{
  "arch": "dncnn",
  "model": "image inpainting model",
  "dataset": "drawn small creatures on textured ground",
  "train_examples": 203450,
  "image_size": 32,
  "crop_scale_min": 0.8,
  "horizontal_flip": true,
  "translate": 0.12,
  "task": "inpainting",
  "loss": "charbonnier",
  "norm": "batchnorm",
  "activation": "prelu",
  "channel_attention": "se",
  "depths": [16],
  "kernel_size": 3,
  "stem": "deep",
  "widths": [96],
  "init": "orthogonal",
  "optimizer": "muon",
  "muon_scale": "original",
  "lr": 0.028,
  "momentum": 0.85,
  "nesterov": true,
  "orthogonalizer": "polar_express",
  "adamw_lr_other_params": 0.0011,
  "steps": 14300,
  "batch_size": 128,
  "epochs": 9.0,
  "lr_schedule": "cosine",
  "final_lr_fraction": 0,
  "warmup_steps": 420,
  "weight_decay": 0.01,
  "adamw_weight_decay_other_params": 0
}
Rows from block 2, named by matrix and row number. Each number is 128 + 32 x the weight over the matrix's rms, rounded and kept within 0 to 255. All counts start at 0. Numbers have three digits each.
# conv: 3x3 conv (model.blocks.2.conv.weight, 96x96x3x3), inputs 42-55, a 3x3 kernel for each
conv.0:115145115106109117148113109160123149164156125091149215125125140111154118094111129163163107123103118153140169148125100108150071162144101153133139146163106121144137128162125147124093138122121157124138117133125150150109098076046131116151186089112126088116177151112119150107101144116128139131162139121084146098127096104127102121149136099156108116136091125098113087156169168090098133
conv.1:129114176136150147183176108075097137099097110142135150093122112154156152149098047090120199123139169106112168145111119124089132116102090102093125122199139095152137127147119107138121136122125098151156094153124082101128138119114163138140168114108102106165114112136142088189154103123126157118133125111117121077084146107109117140103094183115134140139149154093080112167152114169126132
conv.2:108138124131104094174132098085167141182136090109154066127126138129100112117142100134135073103141103121125137138203132100227172118127093087117206124165181137133115077123122065113106104107159119123115161142163168155119109109155124081138148127148126141175127097097127150194152169084111130155168087120134124186174071127206172163073120118123131140143171187120097105198103095195171200
conv.3:124190175114118098120197124100082130155104165160159131173126112151165145089084094175117086158134132166132129200110133143096157173170119174106100115101158129102082123169119090114064117144122135145139131138144087102116114131129077124115092130182108189144099115104142136088098140184130137119135147125058115081092108146103093095133131110150175176097112156146135147106118146076135157
conv.4:153150122190137089148098098152098153148145135119075096194143129163072162204075145128153127167122142126121122129159159119203145083208109137157135121097156077034094074155207077107183133137151130152114113164144128164145119133125139129108157085098129113122150101147155073156163117084131109135138135127120168129156111143121069165126123113116116194096108164141102185095131095134161052
conv.5:088089097128103134095148172149076057196094122142115143111103143110125154118122137159162180177178212122065106117112146125118139124103104099108098165130169129126104179146132168134153114120124122108119120174093166196109155112140105088130153111130127138123190122172161118189056190095160155092196155089116134175099135137105141137118110077141145152103116166103168141099128101109116090
conv.6:121080099066063109157146196103075090100119140157113125083106101098182153150141175168152126179099092139119049084193102092193064149122064147070092120106128117090141138125163169121111121113090148110074188171135118095169120171121079094087077114136142089139130095147058097122096140144157186122110167154087107160090097144054083085162137175125103124107147099115116126148175150132185131
conv.7:148133100039099098053162156143125065095132065080094092140119107117123099070112164084101096148218145093127111127186150107169150082102148158127191135121117141106090090073150117126162126156131105125136139149196148148184123119156106084108115082065139125193174057105161109090142181150161110090126185118089077142106095105084102077179113161117094071111163148090132099108172152113145158
conv.8:134129104136138161114135153139105121148130081080107161133129128096059128100102175112132122103169135139155147176136109154118116148133110150112108080103095135143060185184171153160173173116131031079141100133157120119150178131118181122126120145130133096076195185157139106183183124161141129124100196155223160151147135130102131058118127159136123149102088097160148136137123120156105133
conv.9:149143158099089116063078108195145158167157112134153154117104097111115159089092102210179148122109085081100119116108086099114165176180195130153179135140181108101176133126107119123130127122143112079035149096071113101095152128130144167178111113116137179184126153167084079170068104154095147201102088124100086146145083145141112167155147162137086101149110125086091127109109122144112136
conv.10:191114087197120110122088188178117110155110103129136110135140099176155138162119175130167160080162142088165156190113144132084120158154128140137101153124175121110107086106110110112166126099127090082109125157125129131121167167119123134122171166129078155174098119120127074134201120154145095118089112154115188106073121085088089112109110106110126113113130110101135169124109096154112088
conv.11:169107136163092101168087127133161170138160161093076085248117143198094168140069173054122106069145191120182133110104095170173068152153094127062099070131140114161094152157154179139130149156109148108053101089061067113134134126133183135141139143124092160117149175152125136162084124108116131133176144146082135144087125141115120115078150193060170159096144158154159101146100121196153184
conv.12:136134115129142141172090119093118170036114100149158120108152166125132121089087110109094171111113219072084152127164172114091083093059101097093121167175134072076113198159096160104108131127112150194146127140095090126135170136136186169122182154132124171150103118110130141186125122122079138151139105099146149152117109135136088139177139154124067162107137136180149100150159120109132109
conv.13:138134152153150206173144109171133131140101092191129149216167198177148147123106130130158124104157133161145119179175115116111055182151110120117138109118128150117148123115135092141169119134125150111100154077082172121157116146141101091078081104086160160156142101128111088154074165114091142094152205189135145183143180140147155181117144126108181151151185146161121126151115148190121131
conv.14:155227208064089143126137129146157133080042072132142157120111128154129115096077136142121138143139122198142146123099085129110127142117126069094137123177176156103100184128120147122095109087142062122079140121112136132107140108138130083138116098138112144141150114097098097173118136155089112113136155145161172169119155121126146075114170153129147138108150111125138154168149168116113140
conv.15:176141152169106103093069107136107064177188141166138138152112140118070134121138156063094153140173189124152145164122127146100102108113142127100119152127140143134103159146115110091104113100120121127155142128156132119131121137104108149127099120166127138144106144146130167132141122162126134236100103142180171132098137151104121131127172162083143140172161134129126119159134109159111097
conv.16:115080076121085092160153156114130159161122110158122161160148125128069077137112186061095155126173155168187159143133127172124115080088093112153124166168130097116098113184159159149105139111097121111040127122099105127107106083094117182133128135125093181105099154192136118144043118164140063164179085168106138117112136179157124172183188101089149103166142101153192187166128200110115111
conv.17:120107102094176150102136133147152122144131123157213167070089097093162160122172156115148094144174059133169105151174189157130106169117161113146169116081068157147097206128121176138138177157163117136114153160132142105138145116166154116129137105170092145085154138100137131126154140116045159148109150124132094146147118175173139143106128069102156116136176110130127140166120107188191169
conv.18:132123124090132094103171122094107118099205134089147103055157120075142062101193110135150132153146074168147068175131123118115089134158123116134117098138121138106125133159124157179137115151113136209179116130118136143123149131158071150168123123129113103096115089143161124173160091146128130172102167150102082101125125169110118160108119109141110087155155101107142104079115102121173113
conv.19:096124096112170164067097132158139147145124167206129116148189136128198165114183092113113086115103100116103124087084085120151149142087121088059106158099109153160129135142108091118088116100071118076061114100164166105171164148189103188170127157147132112112104146148113131138114141089132122152138139114129159194198102151157128103086130073107133116110113104218109133196122138088167185
conv.20:122138081136121133090101132135160090132126126145104053138116135162104125095102105097121148137154146156233193123090114106177120097133107143149095099108118155143157188149148197130116158155116165098121126111135156095097131127111129128125131141155173152132111064156190092160103191103148176155152100142107127145143147145164138130115109110093081110113119117165133131113121088111125107
conv.21:143112089124132134084139071108130164132122114149095092154175140131091103101171180158090130137075126159152147158132118123092167158081095123124147106081105147113179153129117139123104210198123154158135098105136130168178116109138122106127154164107170141158182232100066098055176205136122142076106195126114098139118102093161168179170124156142060101107107164123089144197160151114133112
conv.22:088106108097103168171143165134102105168116164084141142159147165184129149144147135143142117134107099153129124118106169128115196140074142148087121096085104096102105089102137077116186098110097146103204092119128052125119171095046200106092177100086094104091107127100103101130161160211122103160127212183219071124238160099156163104142131139119101141145161110051146103091135082140130136
conv.23:131127130109092091104118144088130125103079117122200152105099115144147076131135064135176128154130131149088100155135206085061129116120094137144126177085190114159192124149107143131085104156125124173165131121085124139087169182156140144144151119169151114136151126091165175145117116045136098047168130095134128094143117142173074110126154065130098156105101125137111113197125127157112064
conv.24:117125110071107135150170155160164116125117086108107127099143104120129131142109154135161140149138116115060075133133170113070139100089191130138073149164154133117135128166155104162140116091103141151164116145197111153135132139131127142121105117124168165139109152103125208165155125092128066085132118118122124165094097160092135154090160087097136105122115121095093123109159098143201123
conv.25:052074105169179113170155186145075238159042122188151160135159109174192138136159105126098046216164113142110093112133135116133122127126101164145151103123125166155078074097100096144140111138104163156111134170138171157138151147132153163186153119124106102204121066158133133160152143105156081114141080101101120084142117102128111132119087105144154132166150147156165111147138097123083109
conv.26:049084138080106176106129130105106168062085153150138132104132165159102137086098124128167150079144177150141146176145119131120131138132115125182125080082077135088099121080063156135128188155083110119041137135110118122070122081112139087145197121174175130159137199140118163124097090122107096150122156180060176159140164129117099113064096106161142119133114121128141210116106111150093105
conv.27:153196159181146123191082098154168149148098062161128091116147120143106053120082062169166138117126119102069106136123160082109119154147095145104142137101162160198143148147141111153150112130179164169109088117064116122163152095138169087146158124152110158152105130155128091102143169169121107121142150171051107112094107172092110121096148123050117090111127099137059135141114177107140185
conv.28:186121123130102160146131106097125116101112119105145171107104174127113156104143197166141150141173181173116062104151146112120165082146111069126136094106119194116136163144175130154156157145116121110122106130122108125071121105157119117128123125091152075145147102136077105142159125174155110120087127175171138119135168067117160109103148154152109128143092105095102123157109096120138109
conv.29:185084090167081116088100150110150099104129097129127094105159137148088103161113101132079152099103145111091131134141160098137113084145065112117133149124095126146098141130151136152188144145134098115116052104159086111112184091109218150164190136188131082152101102127088126136124093061171182164139180149074096134067116216114045160162146122108171110120185097177136101150156077194115106
conv.30:132186175139086084071082129100134175128145102193168112133147153144131126109105136142119148101078146066087112100072000145141086174214114152125139126172204186145176086106095118167173133064034125154138169119102135093070100135177098116097155177152106100112109098111154142113114170200113066106085169233069118142119137134180151112139148157115110128124105113111087110116153167105099099
conv.31:149118170061101145136178186112117149121159140079140069156177110090168123102129111124101101134076133142148169146121140130110128080058139156111136175152112126185121152142157135100146121122127108186143105161167126078149118082119142106116173138143091114125136075126164114093125046085184097121212083104201110155108101145147103070195107106173087115128084113138100137111157132127113124
conv.32:147156190146155146124113142113144183097092111146155139195093157138131119144121142112153166179189128148125152136146098159118085165228154157115124193121111116110131072163106120174126109169139127152120104135081077150174107117105135185144122180146090110164137106105124100098072108112143139095142152103153184128136140160207115166141076090120104167097111192109130068129114155129104106
conv.33:147176079122111088123158154214211178112071171182167174190103102134124119139139103132100094166128112159115087078100120186177158083158155099138174092120208081072147163151160113174147076065135139101122137156150159117139157203174129112108077099103121162087086227135105126111149181088113138058117080073171136129158131134156108102144138072158130129140162123083105111137151186090100129
conv.34:147089131070078154144130119118111123144187126112107113127112109109091100166157158158163134132168126143172070128174089109147075130157056145158120166121113082097127103119093129104107185139109156103154113094113129122141103098106120111101163152118156130093131155094120091062116146110120163179130160117145144110106122097125165100130149175089120087134180145157102082132129166095098113
conv.35:193220200146138130073115202087105143152173162182138080134176154097138126117141113112110127091112117118099120113117133153127105153137090090092087064093094192199194160196115169193100145141118137128076155128087118126077105113161139143113141121133150105129107132152080110179142153152089154156156130129157121164154157185104087186187132079114129103135159150067116160072102155125134195
conv.36:127106158058079142127167187116092136132109085185107113127120186150150170151148159158127134120168182155192126114099104122143157165111115236092135178117103135091098109085117094069131105118157174132154162143130083098158106122126179128165108091137105109139097125117110125109085119168082098133097177166066123117110121148143109138158077137122104108145130138184128143163121195136098145
conv.37:089082106125148114096149108200106095136093158112071080169123119137125107119146126130143175181063107189079157136137140162085105149117126126153100128138110154107085105140141118130108113101086142150106135160171067072149106137189100090091110091123098079132087075167064112170156091142153062193139114247108072130116065110102126124068092054139114093139087087102095117077103130116135159
conv.38:099106155138148157145134191190123138115171158048119126106155169092128135102110136148155111158130131122114120155056099166089134127179170144176094078098088100096108078124098112131067163123088169160137172161127140137122081111138082154139132108119117124090135118125101113117109121164123153175081142143046119133074180151101166163210166149165128108113087098114088134109111125180103130
conv.39:126126098106118104133154138090155103133173110092190084127098108101139110125215144113077038081125120143120105120131138123086115139125089122108124111093137139106171165111163136122133124099107140103101141148140142102160166152100151135124124123121129090091138113121128127126135148121105132090139175120164093105154118135149130115160100161171110167172139137132174120138143127117131103
conv.40:146103102150157191131121098133141127114150119179105110096128131103103064095112129156086120146131211147101125122132123144115083092100086096117145107147096107147115166142170126078099121117164084087147082131143075139123158118108150161164158097100105114120139116114070147136179147133157138087156140101082107124079141112051116113058117141076067127063097141119123083103094102138162129
conv.41:082141207126181147144120122102153133100120118081109068155118135112078126127083092092127147106163120084155147168191151163130131099107190167132141130108130148142129119119131109123126121144126144050123134056110120091168155158115107122108081125165103101099117108084077127091092144162087178135079156177133120152166124145137117099086104044114142108135165108121179146109157147135159161
conv.42:193145136121115103079079143121133074145098169152100149154174158067098121104103174110168144104101152126194157116106113125177165124129187140125152128107112130191190159153097119156133124145140106127121097115123079092098172123093163130109156116124145149112115095123149135126105155135119159105163120113123139153108132161127122132107132137114104104172105149152181153133135141191194213
conv.43:133132058165106065198148093158142135108080096081099080176159173142128158166123155133143121159117057130099107123139148150108147145094048155087125155063111147089132125161113155154104129195196120148124174198104136152099161177194159120118144134089157103175117119128117100090129134170066130121105134143176127127127090160077098223102070122124097172170161164160145147116114101139108064
conv.44:159141158100124131105091115145134073210157126147113095183194148128120072127106135150123111144113118133118093159081106127097128139144129186142144164145103130104100089100087139119129142129165090118079100118112159103172156084092192174176146086053145149088157070072132057106098107083170148157133138176156178148111114133117070146155137131114076072101089072143142139089093111112156177
conv.45:088148181133138149114129096047099076106187154174123142113145183043119173058113186113151160095152125109187147118104081165147098139088102124118084121108125125162144122088101111117104107132124141147149129112136107126105107091089130078081223204133104179107102195144091159106154156162194127076168187123093150109086145135100189150191087167187177143138127102199153140124125120055077066
conv.46:104097164114112043164150108124128057133155126096162126164158140151134174143137110067135146132121121105115154175140106140154162084112231196153109144089084112107140118085101121067076109113138206162142085170196061151145103119116104105106061078146157124144159138104126146049211094040174148152144140101097082144115113150139126124172167155165123088157133117119118055126120108174136112
conv.47:087111169109195125088153137142100126141097117163188152085060090098095093158151137130125069100106131133183205129182149123096100142098089070121102133095083097150131173156162150127175143116118104070093109103125124089131145132135073105148042119159142115008091120149179097066082166144122077084157148168137119129114089112108141115128092106177160149202080160126124130105133181077131172
conv.48:162121127111101068061068161166100175090125159091103107114110139076140161153108168126086146117078133073123162132127097120166162031151107135109084116044098120093105155115135094091123166132185102154123102129061180181116143136154147160172158158136122147162108179076119123110116061114192139140128136169097089115104103120125147137134101135148101087142123128084095095122152156125169151
conv.49:069118128104145157135150130121113088145151162121105119013125155089108126128126167134127168112199179134124143075114121182161143128085078142140116144140109144157121163154122097128127122129139141132135123123084090118104165164138166144207214163137133147147181166117162154156196144148095118127131098122069124126111129085148090085142138165101121128128115145048133188105100108120172119
conv.50:152143145115086124208104069119129112118137182097154137114089164108115116131188156170167120142121100167089105149109127113130149075095154071131160169151113093086153147127095145117076161134060128156128145142091093113105154125146164110132210137101143141146116096133166153167166125117138125165170083069168143188164115127209180195106155183129122143104110163187132098187103099135143107
conv.51:123088043141155168150143147201100096167082099143156164108081107136073178134142140124092126255129082135084108156153130122121132132078145127150131115125114146141147138131137187142121163098196073159217058098219053089115191140055181160057160149116114126195189061142141128085168141108153171077088093122088141142122142134144164154109159105114165126133184177157183149133115116176114147
conv.52:173171146095164128072079159131140175116097116133160150131136122114130105106129120143138117139079047135128097111090099165143110109132195113109138157096136113118189116118144152128130112109087178087092166122102182172134104144091095142142140088094076102111128153094086152091152078130187181137136137151245155101124115104128124083116123182180109151139138108135162167084080109174131083
conv.53:118146101082156100077116132133126159099157151064095122119104130119072098199100069137130089139109057148092109115033095114123138123094154186134131183152159176122157193134069162146079101163111121092098081094032122160102159129066188139124140138157134164122091113125114101132129117086131189189105146158119176095121173111134129160137137096105126103121137084125194140123164150135151093
conv.54:145146116125136148135124108133194179127106126123084153185146137153118117121117104069114145187228191099085141155165186110149110146138179054103111070144128066169145120106127103094148089098123140089118126088085168128117116125123111118134058086114188107139180140101164134114131147117083132150118126105099134106103137110101135160139162159136165128171161122143119153135117138114118140
conv.55:093084088103110115129097085178129119180163168246178183148134153188139163198137124122121186090102103116117106088149131116110087162219138157139143135060139099103121154167140157226192148138168104113093091150065110115102100109142156124138142133154157084184118113155085074153145134145082123152087127139140057143138109154120140133104107104067123142118139141122168115110121129118084112
conv.56:165139141142111034111047093124106161081137120165182110149150199123177168152145118125130119204134065168140124111101100107091110165128195169103131156116176189156115104151121133166134112142140140121143164109147152109147125148147168168125124143140159118151110116138127075070138161114158120094117080085154091115162119166188164131146141157119151174067116145111113102119141139152169159
conv.57:106111087136113162107108145154166113132103120142150138128097169158114122085096134156064077053076073116119120110151141145095179199097154160132124131129167129122122103151160134155169114137117094112105141118103165125117160130140139111168135176182126095115119137118129135123140158115107132140085141093165088179216146201176169117156109154134129150148141106071196156091175162077142122
conv.58:156107167127109136157098076044059128131108148087101159109097057220127063138099099128099135082168181091177139087113168081130184112117126070111108108182118166113131095087094125129145105126153137101090174107059157109092117107189107089143091110131120121132165187121112195174132098103138152098132111128101109127134197086144187117136112103142130050090176112105121105122133114120086148
conv.59:112110187146119186120134161103134058111133120149139163146183129103115107104062074117119117114103137122143169100182133097173148113156195090092106099146181102190169101126154120123177170143169100147116122121140126134094116163183106188200115180193106164075157140152141125138128070072112146183078116150154162102113192182095140109143117010133152073087178070103075166108116160116166176
conv.60:173164094118071116105130127171165109153100143159143142110162159113176141124160098141059017108161181133140127100110136090128166125114107134133161141126158131127131119118091112141108148154124140168120096136124101123126092153097133163071135145083158161141132149118070131144129130127142102102127111094177147138190117097208111095069107134083104180058136215136170109128151076130193079
conv.61:090105098102138086130123135080115146100067125132130143112079113133112170147121179092127120131159118101104114139121092113122098122167113152165119147109114119183134115142160121118150101121133156130149136106113130143122138159174160173166126141164126156085090080051168167124187148112090113203113087098124104097154103141175154128090080117104146113130141066135151195101104132174172175
conv.62:133167118157128150106140137139180069144128134107102187184198112149145144085119098140177181058126122159133157161136137144168150132145134142111166086100144105150174103137144122122105124177164092161144120182132085175145076118124114109152139118125097143125195180142121102171086085094156216103115161159136165128114147159117165201115137140106121174083099126103162115115151108099113102
conv.63:116174150114113094149154133094073118170206155127160145112118157186144106112085087152129117090088121125129204172114111107128132152189163168150118151141187094060128111120110112131078089150133138146136173115099124077095129130136128153131152160124084120171150139124142136114129118199165057078194174163122116101178136118194093105155162160114063107122076167115137135123117115133155119
conv.64:149134122129146142145091171085142174059118153092166165131143142145117131145100106158141141121106164091133141120141180097151154024139094113128153177085144141134210122123131148093108120104131154101158139125153142108163230166131171139139196137143115098109115197163130115149118167072117175065138142142113122104105107121134111174113125085148147101037143114146102147237129142136114143
conv.65:110127150109095143093090119131173107132125109115120110166121132125117136139086135151129106126121066142124123113127123151113143117120107119164087162181080178130146161153144127153178148155171140110182162149167233196185121119100108099116098141066149139175125175106120181107117092118045095123068127100160115129125129131114107106147178128156167133156121131149184198129124196151091129
conv.66:114156180131132123134110187115161155175165169120096089117132097115118086145159155114120092195193148133125177178144148121118114152129139086102095138143123144125114086080106085115107059114123098135154111091119133131113121127163134122168116133136118120119186170167159169157160151181113110116116101180149125107146127119093107109104197131173155093145140154193138108109091151123117160
conv.67:123145156137131146114096112058130125092203122099117107099181144107152131132115150153126143137071074164134122074139137073133143117080121155145127185119088110103142119147107108107136132113139130104140134137125099144163143118133125138085141130119137120151143167191091111140153127118174143152115143112176128155174084132176141147195162104223141092172137108153133117078142105090166109
conv.68:136146137177118110054119118103098086092158206229140208165133111172109118117106095124073110064135184163140097112091147170080129213130118165127107118159152175122104060115161102094149112136143082143154127197157143162142088148114119134054074158106172172095129164105092218190137188163128123065074186177160165120175102075133081132146098145143137143150161106095164166035095130140141114
conv.69:120146066135192102113168123112168108164135147112119106179122106164133121166155157134105127140089108153108136098089135107100120077092134141167171158132145121124204126114109127149121123118113163108092135160172115147176099171139106162125118125075132164120081171147127125112082108112144136115121148191174167150121095143103135166150172151103113138053122151098195197130170180094173135
conv.70:136104080128144115085066100139204093149131117154152174131082170114091176187118099145121153141164112124111063080109152135134133168139128101115132091115088120145167096049108100024111106071111063120125093130143115103107175193189131113115143096127183104126167152128091178142168088095126144155114081080130128171074116165169125142168173186101064126133140151132096101111096061165200139
conv.71:132121114124103165133157110133100083131165105088168117088153145086174159160181108151196149114102101071112147139132108155140101130121120150127085133143131094092105151108137130092108068094142102148128131162114097088153188115105128108150127137125089056135144119133148138146130163088117193191157106031103120162150103087162143115094133113048122113041077072182128116182118094095115143
conv.72:156142153118095134142156129105112153118144189077127102150175115195158131224125085199149131132131116123135148086174111130128141138093087090109087171132114139094113114142114120084071161171183155135106175073129117086135164160153094174107126155110143083121175139134103138133133114078131123117096082073162158201144125141186180164145151135137101098089088104125139106151126106062134127
conv.73:100082101133102148120126160128090136143109089089098051191132122125119080114148094129184115124164114080123110126179120086186162119144177101122160092108125139144115148109116143107111159160148156125126151132170148136164142108086132135120143098100103200065097108093129108115085037078139118156130065120101078107104102102126168105085099087134137143093113149179080137133092181176139175
conv.74:133128154079146183116146142080053099070080134132131143117138153132090150150115144118100108143140141127177137133143089137161169126082171139105107135151118126108055102092105146141100110124065149117060165145104153164135208205210163094083143105125100091076076099160077154100134180214116106103129121146155137143090140155104104113077091142129192121117148115072066056112133095168122110
conv.75:108098149202127111205252221137166164106140121097104133121085107061077135131113107144144178176150075086062033110110095147055121092095118140162099098131139182156164137134097165105175161086102051081139102113075118100047137179168156178142154151129187182197119129117114158163069046143129139148102157138115108094128152094085164157137098149089083121110123111110123091133114125220133190
conv.76:185127139196154184153129124116178132117114113101087112092054107134094188152137155121100148111089119079068109148144064125145145090146167113139132093126114090102099106075071134070062100092107058116126092084103121142150159113158162126088154131069125116176096115144064064106128096100118159136121115070164177103083162062111183120096075111100107056179109113096150149138140130187167122
conv.77:037050110096085124145151116137114108191197134162144226141121102136109099075078093137084127126088124136132116162139126138136175088101145116122145103140169099104120133106114136126100167215179170120128137135133155177176099071065161086073125116155125128134122110100114123089091113109121102071170151131101126167136142113067075104101122106077132097061097133111112136111119166135090094
conv.78:142177104128142135155167098115143111151107090120083156132117134144124141116131118134109164092121116135113134125074102161114112187171140121118105148146113083108115136124161175121168217144181127113127157155127179182168130184161121080054059075088192153061091140104100088097083136115115097125076052113144149092114145120154113133085068137077082106125124117141129096085170173084106117
conv.79:112123088110145126156179184145100118081103106142168144137159118131129136173189191141107097145099089082130147152119173179098135142055116121129109152126086167116086107095134139177183084122114137090153141133168094115182122132098107137096124112125158153132135120133099106078154144121113122197163127154185163116105117091125093076146150112151130126178145132117125194105110156099116109
conv.80:111083043114118128095121153127114092096101121157116117107158061102114117080110107179146122136119150128107143190161161130094154147107115163179190137150124140159179172158145174111155183109157185104156146100186102142223149136143152156117164164130124125150139146157115146147110079110145101121186123157157161166134145136160172148123182099114131133194130138152068208123067221096086143
conv.81:140191122124142112127071073132108164169138187120126168165124111130087097152170101117083156177137152149110162128102074146134089136102137152164130152144106155168146146111154131126146168131164118185091135131128093095115128150128124095119139093125080100148182135117144110146187071111130110168207122144095129115123120158133140193118098144092116117151139110132130149130129118168137169
conv.82:167096160119087155123073158073137130064127082178162131080195065127112072170097093146098146146115125122109111094152135130123130141131113147151111057116121106162116129093135128109125084103095102052112146066141115063103148166068129135104113167168145160119135132092121193113141142160139108075142203135202125140155132088118129147150121139106128116153120060104149142067106126074112151
conv.83:141164145106112186169144118142115101173139162115085131149129199112142235120128193135149194136159054164127060125146078153095113156109142185182126127162159069099142159093092175109125152090072126144083112165110087140137054084096088115114106134108129159156108109084122104056136124107132121122130115135104117132123167164098137153116163104116161114105104098106131125094118131116126052
conv.84:107107111140132111211149122089107115111126170135135183052097141127194128193174118138139141128074124120116163149133100138145123113208134094085139103101187055107142081108126084151183143160191075114094093105100124129142114112104116137117099103116131194108110161176161071142099126094099177114110162059137135135136151188109116142114095119154194143152135105142090114127112105147096110
conv.85:098130172154122127220183168094068113146102089149156172119115129088092109135131120116126112064080098126102185172124192140098142151090150127107159188142151106073110151131132113189175124158128131114114150118102108091083160146065128116108135126100121081099159126107091130093127129147089117128117172193113130072124155082137204106080156141140154103083131105156127148119134139109166172
conv.86:138114080137117106140109136157128126110117103081110084094118128147180135070067073148156180134103175113108120134151109140119097107164103120165159155151152136154134116112093152158145089068115090106092109110102083162111112124136147139143121098124127171157137126110163152130144100130148143142143152178113083093151129135098103110151170136143120155133133153101096143151115175131131134
conv.87:172205174180143138163160113109115136122085131135157209185137102137120132121116094078137139094139083113130087107140117129122142095107196146110088121127076087103067121092061133079057148090099170101093209138096167175121093064118139103141138109145097110132081077104098098133135107124147149127182155128181120113110146160075129152145150110161180157095097105150103109108134128104126091
conv.88:174141124136168125120147084079127084124173086192149137137129078177099127144112099157105138081094083084112051138158112155162099190190126104187205068117133104131151140133148142102114094076127141139117137125129171147161150174210053099145055113142155115074148124139131125137099114124109105071117111127155074120190110120140118128078125191120174134166105123094138086109115045114106126
conv.89:091115111119166205133182161122154197164114162152112122168121178125060098101091149082135129145136149143164153114147088130130054153144096159153147152113110117123098102168159110119170122141129139201149085084116109101138137108098091101099099070102141149122147140164067105121162139179140104176143076153132126098091131078087120121125163158144115135123107130063129101131154105089132162
conv.90:100094095084107081133130126163144125143084068122121115164084112102139132113128090095203207126151139163180154129151165114132087156139093100099086157152169172109133108146169121150198070115161121153169147139182127105121079108112155148048112149131096123164091156211125093151086101160148100119133156157114108174176127105173133190101142159101198161087147127134097101130146115129122151
conv.91:155185125181211122094109075085097119199161140185163141124080132138107141184107070131159160127170128085124169106128158104075153136158157150121136183137098103134185106129164138069144133111154120091152103083098123112086132128144143164171093117149098166134155203113162177125105156133107139134097082099063086051106118116112145137143128090111157148097151141114124157102070097114151129
conv.92:142121140108117197195150096138128149094159141096172154101167154085144117117154124148126171107104134115123163168112082186157150158091165135161128101168136092163139133139079089107108118147098131100123131087107128082120116204134100135110108120130134078121212184151123124108155149156104119196144147076033116144072128145080115133159089135119093163105129101053088119156154102116111137
conv.93:147119129122159089133146129098155108022133147121102095039145142095155091094074069101077124122082149089094137174178099107116100108083093076153181079170100101141067088065173091075110079000105067135123120099089115104154094135131118142170171165142095084108100109076049084051118135188125117118144119146134053104143083130128158120097164130073089097137096083126134110169162165096094135
conv.94:148125106054070110132116095092059134122110141110039109130091123157103162136071063118099101147122174149116180165157075178150108105091090138152162090093147188155114119113146089131166111156186134126125088079115109076113155151150105068175187102158083142097108166161138158154023089139085122122064115127165202138169169162255167098121140139130121158077110114128084126138127175137099132
conv.95:113095109101091124144159205152115083094150090118210141079116145144136133171162150105146152085091091064080114155137116134133096105132077111104108150143078109080127101093122161116123163136141142209191146160143169106133154131168093114110089073118077128117126136093099153123113122151071145143059081132025110060115124128069065125168125152167113122108125108132126091167112127109074110